{"image_size": 48, "decoder_parallel_block": false, "residual_init": "scaled_by_depth", "optimizer": "soap", "steps": 6100, "weight_decay": 0.2}
Rows from block 3 of the image encoder of a small encoder-decoder image transcriber, named by matrix and row number. Rows with one number belong to one channel. Each number is 128 + 24 x the weight over its row's rms, rounded and kept within 0 to 255. All counts start at 0. Numbers have three digits each.
After each channel's rows are labels from the 100 images, of 14976, where the channel reaches its highest value: "top examples" is what is common among them; "place" is the part of the image that holds the peak. Only what is clearly more common there than usual is listed. The data: seven-segment displays showing three digits. In brackets: how many of the 100.
# convs1: grouped (8 groups) 3x3 conv, stride 2 (encoder.blocks.3.convs.1.weight, 192x24x3x3, standardized in use), inputs within the group 0-23, a 3x3 kernel for each
# convs2: expand pointwise conv (encoder.blocks.3.convs.2.weight, 384x192x1x1, standardized in use, transposed), outputs 0-191

convs1.142:069187138110123155125119107111150115150119135125121141143111178117112131146155115110113156111151150135163103117185132121187094111087091172131147153101143133105130108114132140132108089145146134113110133119144137075179133224131114087146103139123134164102133128113138119088106146158101122067124071114093131163125130118137087138102152156142122114139141113132140125117139109137133131124160134142128094090108132098086113134128110160190151138096152098115168140156124162107128095113139123158155098133133114166099118116096119115149140136101117121093093124145097131114126106097108127157096127171128117139139127124120099140134126101098128145128099112147132162
convs2.142:118104152114125105126186136104068155158075166183104137117120116081128129124118139152096124119103143165118108119133177094140156113118129115111123114053129125149104128144096144131096152116125114161130144129092111135146113140143135117110136108129096125143122122095144151116144120156115122100149169115133127094112135186126141165079116157135094153097126092173132125151135117145138129134157102126129155136139120144179161150111123132130175103115159104143151161158125139117131136146098132103128114120137132145141110140116104146140099163131130148092142144162086158131116157129102095147
top examples: the digit 5 (65); third digit: 5 (29); second digit: 5 (29)
place: middle right (36); centre (35)

convs1.71:121109126126127103115097131167126135136120132132128112124103112158141114160149150146131118124141134158139138110098110182134139140210098120111114136158129130136128130160107153129120151142145103128122124124119109121137148107155137140112120085124146137120114132126098107152123125163127131094120107105144114123114157123095108132135093106099128113077133133145116159093113099107150131132166150112103146121142151154104144169118134123147136166122127215133124168114116147132105127119202158142084148124098112123130109120120127067126148104176184171103107125151142123136203150132131122118174072101188164102082145124125140165119142103122139102182120137105161123
convs2.71:109098114148142108063140128147153130141119105152130127118109101107154127136141141154124143126125119095140141111101140146123112127091148157126141173106078104188126131119129137213111094137129131122137130117106107135106121150101140135128097103132083090077115114130102124089152088119147103129156141185171133132083136148101150106109194100117146157137139109156157127086113119091129120104086135139133117128116160133144103109108121156131111174106162101070110134119100122140148125114129127148131128107147108117128152134124137136116076107130131146139130136118136140137138133108159141095
top examples: decimal point (99)
place: bottom centre (45)

convs1.127:087117129083119101122155130147129061113149142131160120142086160129115116147088117096129155111100115146107112125137171128160133087136119135121102164113125130165165127158165143115171108158122108098124138086141152096118122143180096117105153095107130160130128144126114110114090131146137089130144155142151132096120157160087129121119159153152127128095084103109110145131114113142140116184162110138105136120136114078121181148143135150089091108135133117103122141122107115113156123092128143124148158150155133126159058144135176152120136138134118140134097119180180110098107110094080113154090158156128104134176123099147130153111119111166128107142122136118140118
convs2.127:150154118125094124102138117097146162127144118107145130112119141092107147140111103082115111139149154121130144141108110166129115138118088107103120128156113148119093138100125174168133115175150157134143148151111129136181195140147122105100082133131108118168155119132159132148112107139113158127139116101131133133108120113166147115179125155128154121183168099121134141139126141114117145124101146140150165135144097114170116145111136143091143089114140114099133070104104156101119116122197130146150109125131091110122126126135129109112147129156143085132089106090123140162102113087119156097
top examples: the digit 1 (65); first digit: 1 (41); third digit: 1 (38); second digit: 1 (33)
place: bottom centre (44); bottom right (29)

convs1.25:126186146157118090171070175111141084112139111106070091113142120125118168143110106098094092133154138109149176160106083108136103122136114154161116163096134153112117118079098147159124131111162113147136091160085142116096115074118113133113138140119115095120138130126106125139113164127193117140150141118152091127130147170107138157092144117142141138127113088118134110127094126110156118133148125112118124129144165133145095137141142155135107130167154160142148150133135211111121138169107141168128122147131113123101097108151116102139140103111113149139199141125093159099110099123119133145102133115109134104165119169121119125118111132136132122103112134148110106
convs2.25:134174121093161145143118134123109164116104100154131107136112165110090123130126179128151122144153105135119115119107165107115141146155116133116141144120146136105141103154157164134110122163131110059124103141138144104109091161110123098112178145109120128188158142151103130095115170142104127132152099124151114102149144097118129150105137109131133138160147179116129137141149109135117130153140138151123116121114124139099152143127130164145115107141090128126164133172124154157118111117165163118112153144168143169125159124095112139128154144174141150122139131154101071118124156149066093136
top examples: the digit 5 (70); the digit 1 (55); first digit: 5 (28); second digit: 5 (28)
place: middle right (30); centre (30)

convs1.145:123119142111127144108145131093149143081121155124153146136131147137094126145126121131130131125116094087133096151188141112109181133147165179103135172141179155097096179144102171142103140138084162100113166152099167087119136137133126098189131120127123107152127129128138141123137078167145105154095112092159085125149126172106151159119152148129103158137135167136146114139117095121119110141123128129132131101113140098134131140133132147176108115105151158117083143140126153093103157132117114118108132103137127122142148116114126143204093092201117154140162111112137120095124170112105111104123137117107101156130144116108093130141092129143113123146106108138104094
convs2.145:121104111127130111143143108129109144098151108066187175122144121149106122164143133104086140097133149102123154134129132136072141145149165118119106134156126135132117153107149100107157141160146149096157103143163113108126129129186117129094171132156168077124141097098076099118121155137125101130144121138151105158109128124111126131130127146135117109152123125122110140096107181121147118120111139125151115122111123134100136132136120091117171151117138116096116142153145162106151121120124193133128078129135151160111135138150141140108124117158118141118117111160133162111139149140132163128
top examples: first digit: 1 (28); second digit: 0 (26)
place: bottom centre (40); bottom right (36)

convs1.68:103100088108140154103119125124121125124111109114118113162144134131127147107114114101111146139110157130151141185065144118053151154129100113116111133094110160125120106158102119137131122092096094114086123136130154119145144128142095128130150134067117107138124128143145141123129139090157111167170118116150162106133142104086133129117149115116120148121120127107153098136112099120124137132140120126133125094126155123138121113125119103165125157103177140085166144150143150109143169075147206121107112148130159101124091141148131111183156124147110089148131120153140113166121123120155113124153033147179123128161110099117161155122099117161137157143121160138096130
convs2.68:112147175144124104105147142121111117125163137057098102120094083150136114089140142113180080096135104138116118096108132165101116072093143146121083111162140103107095119138148117167123095117146117087112118124159144139144128146119114129107094152092102132162126117138039132141122117129164134134121155119137134135114132166110166129155138121145141136139120130118153105168123129141117130123115119141126158134183125142189106117099125107121151152142106139113097147154125136099157131067140139146129129147130155135093149167140150156124121129134114081112150132121152091091108151130090145090
top examples: decimal point (97)
place: bottom centre (56)

convs1.41:120169099136165142151153160119101155127115157155164145160165104170135121112162148093143142143135145161139140150101124078153135115156077139146093121132103109083123124103120116132149156103149088132079134131117098110142126105112105102145118114098106093097135111154145100139172132126131141119156107140129133110146127118117115092128154111106132118132144102142162186127131094109152110115128149150153129134128177133077126160121137132106140082109153145147111101106176146195147071146109096113126091158144148163139123116120120115083121104150190094138114120128087146114140135094162120144140132146112137102141117151102116123128112151110192126114119067137112137
convs2.41:137172154111121156101135114115097157122123124136145118116091167145131128143134130074135120149124106152099127099118131109090099128126136127151111112142143094089108197111126076117121152100097126125180128134141125102134134134129099139080126144150113102097121097164154134110113143095126156102137138135144091142089134104125124147100154087132114131127112111119120112127150109109125132160155112127098135120142114127099120121123157150103090111147145112088129117118103112134132096136122095138151162156153125089086140089116148121173149149166059150139163127110123119141139125126120148134
top examples: the digit 1 (57); first digit: 1 (28)
place: centre (51)

convs1.172:143120130114123178103118106158106152112128132119108108086131118120114110170159128079101145095113110150124116110109135120127136114130124179131151111145132089123074147111118154092097172145133138138100152151139134135121115114116113138103111165162148152092139175098107119106179150076139183108140150136188138113142131132101091142149163126146126132094106097142140121137114155104150123101109110154090115176149112163133114110124144101101144122134122101153124146140116136095109153127123149116112174183160148187148140106127159148063086167092093082144146118127126136112117089105131137127132103148141129159155156135082084135116130140117157132123155108111107117
convs2.172:173134124132122138146100128152096151119156156117142095147119154155152158122139114080172115120134101145120124104131125131142136106126136133121101129142116133129126154130138140125145157149130115106158115117145108122114109112122167100129139105173162178109151097133150209161120118165156135110133121131137118087140132146134146080113117151093100130141146102133068140117153116112127141153155111115178178088126129165140102098129115114154127127139109152065115114146118146098145093119143130149166113140121140091074125137138102138112131138089122125085130119167131137145122124164109132133
top examples: white glow (36); first digit: 8 (33); first digit: 6 (26)
place: middle left (61)

convs1.8:116138130123121151142114133119153137107104170123125160149130110141134124133165126126145121129100143100079132126136127110115125138141125143121126149099094141176200142095096147108082150130164085104115087058174102125117130122140114144133159164085125117112117120152138125127166119098154114125128136128164150131147165117129138139101140170126159076173118067122103163095118154109136162136129168101102143107116121111162100151128099137095104151104156140147120088132099123144120115119128145192168128124150157084148148153137126109132084121153129124137120102160098133154126104106117111105156137079141127159150169090135125107120122126113152140150105107163112064
convs2.8:125150137124124108087134084129113147142096095099123146053147134107105118165140099075156140112086129164108116124113099106125162114112174138166173107163166124122137130157152169127144145121128122090135110133141113106077099088119136150135130115132098128120182104153162137185122127120148120135112121133141110097198133141157109117168182062125127133154144156145135115215116122094125096160106084105098135118147071124145135131111127129098139109150141146124111126152130109128125159121115113128126161142075108129127191138125148127156109090115150172137114148107134118105123134105109124159
top examples: the digit 1 (67); first digit: 1 (38)
place: centre (60)

convs1.73:131097136149119074108097126107101146128122119180137100156137146124098143154084127134108166111150178093118168118120110119128098086161124150159129149111136172120128150156152061111137149128085101120115173142137125125073096131112134106123144158124154119149151124144129114148160096148126105146109120156117129120134117147116118164149117138152126137127132159099131090109141118089160192161094153188126157135113180089167138128105132150147120129092113117147086135098100084131132131143141122123134105140124138124135147088137123170123144126144127082136158145122118135106106135065161143141146134157129111149104087120111147125131129139126113101150077124163171174
convs2.73:119141086118144132134170133120110116124086097111142111109132131100144087162117161173156115128122106136118123143108124136138099145133135125069119087160134113178151113167101110131143157111141128115206138066135139097155149137077118111091121137186147152129115120120106135122115070159110143160138131142176142176191152119166104119134115083080103095134113129130141104109133132115124125144119145098137145165115150088147117161130143111142141151139105132169129163137121139112112169122170133139157159113146144134124092124151126151128175088119150104100126152141103154103167161118082132138
top examples: the digit 3 (58); white glow (38); first digit: 3 (28); second digit: 3 (25)
place: centre (33)

convs1.108:126133130099121138110113147199139159125111126106122121120117107131144121124133118124101112157105101107127120154140147196137146159107121141145149152103121123128171131115067116153085104138137116097180121098155146177142138114100179117138131096120106125163125129133146144126183100094196106139156117132090130121106149091076171135125117137119104132152201118111106152123119128107154164134124115128098154109174089081151116083105188125155190133141143113154121148110118105099159116140189147133159098128124116158112111101126090123132108099106125130139134111160141142116118112110142114104120120111117111084135134120163141147139105133123157127120131127123128125
convs2.108:112107091140124095105135117116121128085130118177117143151125118090155148126139143137126141125128081103124124117151141135145128114119149129120121183120182100167174110158097118098093107163159147128127133147111157136105125121100136150138111121091123140129158110086175130136143110110122139108125111130072124153143123163116112131151135154130136133158115109093128126155116123140174099119135150132147176099137143142126156114092133149115106182137122156156159124116138108146103150104118098141113144129117137127133110142133106119118142130154138139161138124179124153126145119098132146139
top examples: the digit 1 (77); first digit: 1 (49); third digit: 1 (38)
place: centre (30); middle left (28)

convs1.77:107087123180091100160152171131133137096133137125092125138134147156104118110155140143153121103122137099160113123129135125142112159126101126098156154100131184191130152147114109113142112106109136127136167137142163155144076098114150084097196138115114129112102143128141131149118152082114160119126137138104097144099118128117105156140160111140126122127108122129113133147078117119146107144148121135136157098150147093120091149125055147155182137092095121121133106107130100133124117167114116126154132156154140120132100123135151121121099115126108117119118124128152118112096111146146123159162100124078150142200151135109108129117119118109092101153074126204101109
convs2.77:134119098142103125154115123125144124120080114170155101125127119103128112099088105154112135135123157090116160122154140127129073116154152144132112118146120120172079141166121108127148172087142118104124135104101140127120119121135139139096140152133117136092113192099120164168176108138138152152127098155113163094157132171180091126094110118104078108126126084218109174151135150139155122151114112145109111131131117135129130141113160134136078171127179133162142102107137133138116150088132136116115150150098122110134122142103133124136088104113108142162152129098145084111143146100128155076
top examples: the digit 3 (59); third digit: 3 (30)
place: centre (39)

convs1.28:099095127153137106175153132075137232105099086152164129108115141107131114143119119125112121087120103093159119125113142072157134137170143109106087112144104150100108106121127128108134088134128114099125133144157122126101142130124109137132104125149090138146134139108098134116092091143144146148136113118113120148132139130112129127121148118121132137174156158134186137112119129111072116151083129140112132125143130098133096105134126139122161117102128124135108136103108176182124171103133154179142110124172081130135097144159136127103133132113107163127125164136086147137124120154134108171135104109124147110144164108106097181139149128171125108110089130167169161
convs2.28:105107137143146156124083103092121138108102118122133107101147124141115084154130112167158192124101102140118131183154108106133154169141106113156139130142183094159114127120115123120124148134120133119131155156091132134102161120124142161085145142123107125109135120122148143156140120143130126080080125162149124127116136100126114132128199139145131113166123136122120116130123136127124152120143116114108107125124127157097130171169093154117124113109139125096145118129142115145122139101111128084187141120098109119129129122122145125130148142150163132141126154139132170116156171115155196170
top examples: the digit 8 (98); third digit: 8 (39); first digit: 8 (32); second digit: 8 (31)
place: middle right (40); middle left (32)

convs1.105:136132145121130124124145122132142104159114088152137118148160143097120147136132159131137157124142099148147103105161069152124106129128129116129174148124078126147090168123121143133137146134167093136226094136137107113170117145102127122108157139173089143148160110158098144175142124146157137111154080129080166147156158115103118192090140137087113172049106153130096151124131095122113134119111161132159127086127131108157158118128121138107095132113160136131152139161116105100133093115129149114140144138136109138115146168120112130144103113114115137132105132147100126191081124144138126118126122124149107106147101140114141131126130116144170133155134164143102142
convs2.105:109120172133163125146091114120161132104152130113134139164127115122088134109147139097133128130165118143108115104121169114142126069162171075165163114185130192119150133101143152113143100098166095171142195163115147116108112157118128129129144117170112133092118106107111138136105121124149124141143131146116130117130140097173124130128149118120126073073088126172143155128132132106118129120089128141150132130096156098165078115198137128154141115120139120112106108155140136116140122108136138115112128165113134123150102127142113134182119095128112148170137116117168146112144129094064148143
top examples: first digit: 1 (26)
place: middle right (36); centre (29)

convs1.15:073146126110096131103114115071123151081110168153177108148110115120111121090148123106122115121138153139142149120101130161147138146123077147111138098132079119107113080113137101088172170143115080131138148138148176171112138162140106159118107125152090121155100113120120129109144133151125135114100102133169141125159120122094126120168136168147141133129134121111137135156112149148148100146172176166141177119135118113130102125125125115126118133132135110131163095125134154127141098135105113107149130092058156127165120153160113121122109134121177189102129103170172114188140138070162117126097133104120109112135119116114116096150124132118142099112123121133141140
convs2.15:124141143132127131143107156173194104144167117180116162132102091122156086088151108140146100130151136133122164172122094111123146139150123109094108107105124119123149160122161169125123137101091121168126113122093120168126115123139115100106140133147115107105154101117132109127153174118133106135081098131101123140178083148132113152161152124144145123108118166164125105153123103142134134137138102086102097092120098110152131120114161152184116129109143117137170136107114196112142122120099127127124159157108108146113135129103123133177120164099106060128129116115114099142108105123124148145
top examples: white glow (41)
place: middle right (38); centre (36)

convs1.96:116124100163132138147127128135174139127113141095093156162159122111121132115125125169100133146142127117076109119191171152111153149076097126138122100088119111128127148091089127107139129176146141096108149166090146144100159169188107119135146119154107110140090112128116136131153127114117109140132138150137088053076111074146139146126107138121132134124115126126139090142114091132125117105134120119166108132126126092124157105142194159174191123110128134115129107138124107146191129146145122148134145120153108131102107121111101134063124147137177120117106121100128137125169123145148159116121158113120116117143134119141136098145115135130118093139153098154166104
convs2.96:122145146152099146110115150126145160108150112128115140091124140110131143094128143122101160101106133138190132120149106117123158142093132133140138144200129127110144095148112112118098150205122134102128102132111105129177088127106115107118165143137135100114121107081125158095123079123110094115118112164158133124157109134176125142159107129134127113144129175146117143129138098135157130130095144143163125106119134129082141108157122080139185113125067126140140107116104144133127156107139124133090164127123132110123146123156154129097116142096120147103098126109183168126130118125146147136
top examples: the digit 5 (61); third digit: 5 (31)
place: middle right (39); centre (32)

convs1.133:151133122093102126144148153127127111145174123146131122137108144097140136096123143148137098129136134147109146175122117141112117148125107103104147148133136157147098138157162183090101151080093123178150151131153108135091089127127095137170108143199103134118109114147139109122056096121132130151173126132138088163125107143165128087127083106143141115089125211125116120178141131127147147105096106139146102114132137161105100139121115110128171156160114117127145154125158127172101141118133111126148153122097106173110177105103116130118086141106138136108110137151112145183107117164129092135163106119157122138097124139127157133145156110113110157144140125146127111
convs2.133:144120166104170109125097116132108142123117157115094106164125165135193139097079090154136133134113172116142149129145110119125133090126164173169137145138143145134097128120156123101115113106134113160126162101149147094138142112102144091139146108166163095137135091097112168122155125135120161090117079143092091148120135119101116123147124146136093115134078083089099111165078109138138135100157108134122122099130076147168120142123144158161150123095117108134129129166131146149121078104119113099127100122117122141132153102114166108134106134141093097157149144127147150141136214121163146098
top examples: the digit 1 (68); third digit: 1 (34); first digit: 1 (32); third digit: 4 (27)
place: middle left (34); centre (28)

convs1.124:129137131144163172109159175133127136105131125101145136107117162118144125105122130131107109120122132101114106103164133139132138137210157143127137112097109155126119123102089139096089114121096154091125101146143105108134163150136168134119134148090158152128119137134157117145191147114106125114134129123141128111118101145103106161152116119133140121098138132091135119173102115133125076105088100124150147149149183107118119149123114162123129158119096105123107125083111156124125149124087153116134121115104174126183123095186115115130160157147093183206177133134135118142120118133123167135123114108131112185146108135133099094183156138109127103121122148101098140
convs2.124:125175145107174141109143125103126112127093104123140159102123137104153102120113127120136105139168127139166126132088096104133119114135117100171112112164062105091129130120169126129107112114143124182090147111127076132106105079122120163141105114091133156156112161128095168102118112158177125141111153106121116116113150159103124113151149143116140134122147106111100075151107107147123119159094124103086129127115112094103128127110113150123098139150113114129107148106115134146139154156072118174135120139170111125113126095086158155130155114113117095141173111168149138101111136117108108143
top examples: the digit 5 (75); the digit 1 (57); white glow (40); third digit: 5 (33)
place: centre (37); middle right (32)

convs1.130:198093137156100108113179138136101125135152132105127149139107141130109136129110108167105135149121104113095108143114136146130117134171139111149100114127128109112118136128072102098103130107109112107120109151117119129144161111142192156084151153119100126131113099173127138148194122080166091098110183086118153107140095125124113146162131115154144119141112111136115121130141119116107112144119153165114115163112105168158131190143139127087107152116130157109156153124088112129082158109124165126090176111124114085124139154156136146146138146140109163132156167118154128174132085138150112112130149102142126154100162128117106165133083159103128128116109151125123152
convs2.130:141116131132097141113168116133181142148130110164152159088144152129124106157112153117127138082129130159144135137114121124117116133139169103107117120087102120105151139100130106139170121076102080105097142113164150138115123168112144142170118165132121172130108171120144172119131129134123121167150119090096119096174147128119095089109107092171143125104157081137084133130114124175121093129163130160122091118148114118115109122142120105110152168083143100121164124095116174183151114138131130145148150135170116119131130152133133121133132130091143107114140115143097141108152146116138120115
top examples: the digit 5 (60); the digit 1 (56); white glow (43); first digit: 5 (30)
place: centre (34); middle left (34)

convs1.27:169117089146090147118109126120157179147091120128118112084118100083121136110127121137062108120182068140162103141140160138101116148119124178170111136113140104124155113131114096110128074146141145133102121110157109124155113127107144132098155095126104136140127142114108143173116112129127113150141139124138103108079126129140182132103117093145091139188137111133139142111096104125156111126134104124150092125087128077112160123102140157095143132128104112155108121095156173168154172098101151137112142117157131133135151127130105115132143113121118132137176163167144120125116109082145102109101150154113170106135139126144126130119127086192160145139145092129111124
convs2.27:121153132126162108130088138141191086109124155150125112146131146167130144156155120105161122123139126151126117168115145117134160108127138109093125157173150103134132131167126094151158129178138118126127149089116122121149154166159108110103090127098113119149134132154093142120092127111109139142110117141158169136152110157126119090051154126108102122139121142145131177122125094159123144138099119106037110131143142110115135183144162116114138126156084132135189112150089131119124158148168128137114103125123158129075114129097133107097145128117157125079131116104116103097189196121119096093
top examples: first digit: 1 (27)
place: centre (34); middle right (29)

convs1.162:123148128114142142115150123109105161101144110068117162156159100124115112136128137158103165102136107115108140113057138140073110163132098127121159101126159132097149127084142160107153185087140119105109145126124134143109132105112093163111126150106113141153098144121160099156111096124119174136134107118108137172159120102138118116130148112157104177217174130135154145157120102135112138131120144118138109088115127110136122103112146126132121130131125106124124156123126158166107129136114143094126108122147100127145100173111109144128130109186178182183167145114129152105104103101114126120139131137128127102118085097080141127109111091133112128102135137092110136
convs2.162:128157092147092127118143110144135139116107107121122107146129114137094134090136116103121110137141127132148125192113094140130191132128133085112100108127109132162128120170097133100148137139122115069186124150124124140162140140118161128132199151136086116154146189148096123096145132129140166104151102157154112124171125121147115110159169113081179124129097146150156109105149135142171109118132137156112141134148133110142108098162103133122121149128129144147100105098118100112124147169149129124114123142164109116151104162114110141141100117132129204123131122111145127100107105137084149147
top examples: decimal point (76); the digit 1 (75); third digit: 1 (44); first digit: 1 (43)
place: centre (34)

convs1.139:128171134123105130181182139118149129154136157129085165099117164136136128144148151149113114142117112137111117131152151098133121127155123116133175111156162096135105147157115137132082102111120148130094091153145120115122143144098147130084072109075072124102133148124139163194178176086100149135085094078177169092135138115144114136141150129108141109106113100113125123137140133119126117104109139138163125097131130175108108131115132090114095156075107146138125127142119114087084147145126174135117105168135169132151175095085091113128114124152129152142119141137095137141147102122144153102152107124160136146146130145121115125094149145141132130136138150134123143
convs2.139:114114115156133107140122098054139121107143150141109133095131117138144113104122094124114123126137158109122165143120183129150147191123119051108156098173071102134139091124123107131127153155152156114168127129135102098124128132089123130081085100114139131123121119125136125141126131123072156147155125132114095136139150104142126146101110103107115103102127159107105181092142127172136110112105104115121133126110186159178166159119140115136136137123129137137092163112139112100127136117102112118109135162140134090115133166122109134129146117142112124133116123101148093105117176141126110141
top examples: the digit 5 (64); first digit: 5 (29); second digit: 5 (26); third digit: 5 (25)
place: middle right (32); middle left (30)

convs1.112:117131153117142155138118172136136130175104140096093137119104137114104139107141151150165154146105126122118156151128125183129096115144110149110107118137102168160113109111165113096139129130120136135141171132107155128136151115121151111100118149150123102160065122162106118155184139114177158097204117114109160170102125129094084081112105105102151156113083188148136178152119136131119138111120127121149147139136124124121082097136104158135104123120145164125123170106123116092131144157119113103123154176160146145132155148118120150155115107136112135145127143123116113130111132095168140136107142156131119141136134104133157158157122143064151158118112169125143190
convs2.112:108124147138125148117120104172155111123157160186126103147155153090117121170124136099117132149176159134112120087138149126102107110153104155150170145117153124118129166148081102101150173163140107109139136125171138135125128131083126170137162123095126102110116150137063130139135103135119125135109143101118137155095164077149143175172209102080146127130120103135084118132107108150112142132144140153060116166128151173184112111178163116135140128108151144125129131144153152123117163137180130117107181124110105099184105122122130132143132114166111103109169118133164125127114118117140124120
top examples: green glow (36)
place: centre (36); middle right (28)

convs1.183:133117114106120134168132130128148123130116166116098137099191188107106117187141146092119158095110152156096110131127122130093114156097145119144141137098118142129111095166144128108128118143130158175108150127116156116148143150146146120126158115130164148123158148107174084101201128109139135139150126113103127100117130136103154130181119100131136126081125133101105134135140202121160095124119096138133134153129129146086108128151133130125130144109143129122150165113123113089112108150083132129096158150093159128128097161109127088127127149108123167110148125158117088154110168146141139157160092099096174107110134133071116139099150140107170143119112169153150132
convs2.183:124140099124147128125170149092078122144111132107139152132141107103140122141117090069125144116101106136165154153153135144156114092120149097156093131148101116110115132123126176098131123160084107090097116154179160137074134108129154128119146149095142160091139138141169110141157132127127132157154116132089125137104139123137126107170129127092170131125136202103171133129125134157144129126122119123142131158117147150095120122106123148150110159131159101080169117129118146121132111118153136147120124178140112155109138122157116134161150141172153095095108151128129141071116112136123076114
top examples: the digit 8 (71); first digit: 8 (39); amber glow (36); third digit: 8 (35)
place: middle left (34); centre (33)

convs1.120:164101119167105105186100102172130154104120148093136128134168123115141128148156176135084143130103116130118157121115123141119117129078113181151121147127118143124113106134150144142104169136093105170123134129145123149154122109131114119156123115143120122118152162161103160162165109134160084117206108120166141106143110116117131106104081143113107126124100142150107133144134140098115131113119147086143128084112182102117129110131114084093166138128088137126097139114140099141125128135142141131128123127087202127109170128105192122116142140097145146099175125111171125119139141136163117108115126118171132088150122133146142095145183132143137118153169116113125106
convs2.120:117076110150116150113147117112138152117123137161134118115115164161080142111092124097089126086126147115119152108114106129105148107116129143124125157123141162137167116089162136122119141132113057159182111165088104129129114162138113167105141121130080122147141123137094135119139128115120120135092110167082111133106110127097112096140131152118125104138105115106110131099133126102130141137133090090127173124133103144115131114170211109139116134139149126139122145136129142138112135115092135117106105108132181146160128121114149120122108114095118130105114148142113170109139085125133104164
top examples: the digit 5 (81); the digit 1 (60); third digit: 5 (39); first digit: 5 (29)
place: centre (51); middle right (46)

convs1.113:159116138127132128151133109153119096074135121107118114144145117129140109132129155180117093131097104120154108111113137128111126139068074120116116110101126122158154131186092112115122141127139137123111105138118166144130124140121083088115158103113121154104111174155112125126136084131116138122135154120114208150122069158111101162108099114163159129146112118147108133120082169128162140127123132117107133131181124093093112143133140167179193137126130123110151120105146061133124141161137157135136140166129134155102132088166144109154113130127141115134104177132102118168132113110156098104114108131120120148124138100157124119131121143176137117140175113147168088
convs2.113:111128106122143109113119114116133135108100144130195102129132113142142102159122143115102154130106129130117191116165070137142118150109125146132105118148137106132157137132124129129112126147136152132135118141131096113129133091140134143144171135125130133092133089123164118120100085060150141143143111128171121077118131134145096141157196160124120106159084125105181106117139095086133117134085100157107131144154129116145124143113128086106120152124096116120101143122111117125105128136145126112084129155134123180120078178108111145114132111138091165080105123109147130156119122150104130130
top examples: the digit 1 (66); first digit: 1 (38); third digit: 1 (29)
place: middle right (32)

convs1.161:166076068113131072147116139115135094135135122125132134105129112142138134135131137137111106129137117130120132160166148110123117093104094126183170129118141128130098159207173096082157112119156133226191109106145078125122117142105120139113112120152131115098117119129112133153109134096154118130113137156200183160124088169106111093154125103091119113104131137126144130153140132112137162126123143161123131134109127101141151102165120129118100130124115170124105183123128121132121098122128123123091123130100127113147121156177132109088140138095089150137134145110118127136146113101114123120123116126166140136155146110125143117118084122083136169130148124138128126
convs2.161:144112180080114175146122125093128082145120164150112085114119124123165117114067097091138149153161147132166146174118121118129125149128139085161077149113147115163147123160128156130149148090139158141093136127091084102152100124098116112127146148161166139081131117146088101134124116171164153132140138138111109143137127076145125166093161171113153143121118133061130119145144103141119131133106116125129145111151138172127097135100120143141124174132162151145125113090151151083095101121142139115126124131108099155103129156127146136129135137137084139132141097091167084130137097161142120144
top examples: first digit: 1 (32)
place: bottom centre (76)

convs1.121:129102099112116143093124139066162153145124137165116117099151121134158102135117121133119091153120133102113164115154167119125138120131173115099182137144133118156136131156113121149104139101142094154168130115106171133114113076166111109196090137184175099137136119125092147137126084154149113146128129152142134128128135127121110101135101131099118215104099165113104124134122120119126093136149151104142163128161109158057087150116179121099163165088113187127114131117135140114121126134131139096154110148116105169087110125118093132158134118165143112151136128093123122105152104136134106108150117131121127127163146101147114130103142111107138109126121112111139105
convs2.121:112103158139139120111151120114137116124149112115142106143115179142124102125124124118081202150095149110089136160098153101146136136126130119140169176083132130122112100123137176116141108109135115108120130159147126140160145113100109104125157129130097115108120133153166150076118177121119138142102120110140095175125107121115094129147116083132161136158106140118103124110110159122130079152160094093103131134116136115119128139163115105169102142103116111133084109127112137110135117102135162126110110122133151098166179120117141119147109134147134094102102130136112128164108095114165126165
top examples: the digit 1 (61); first digit: 1 (37)
place: centre (49); middle right (33)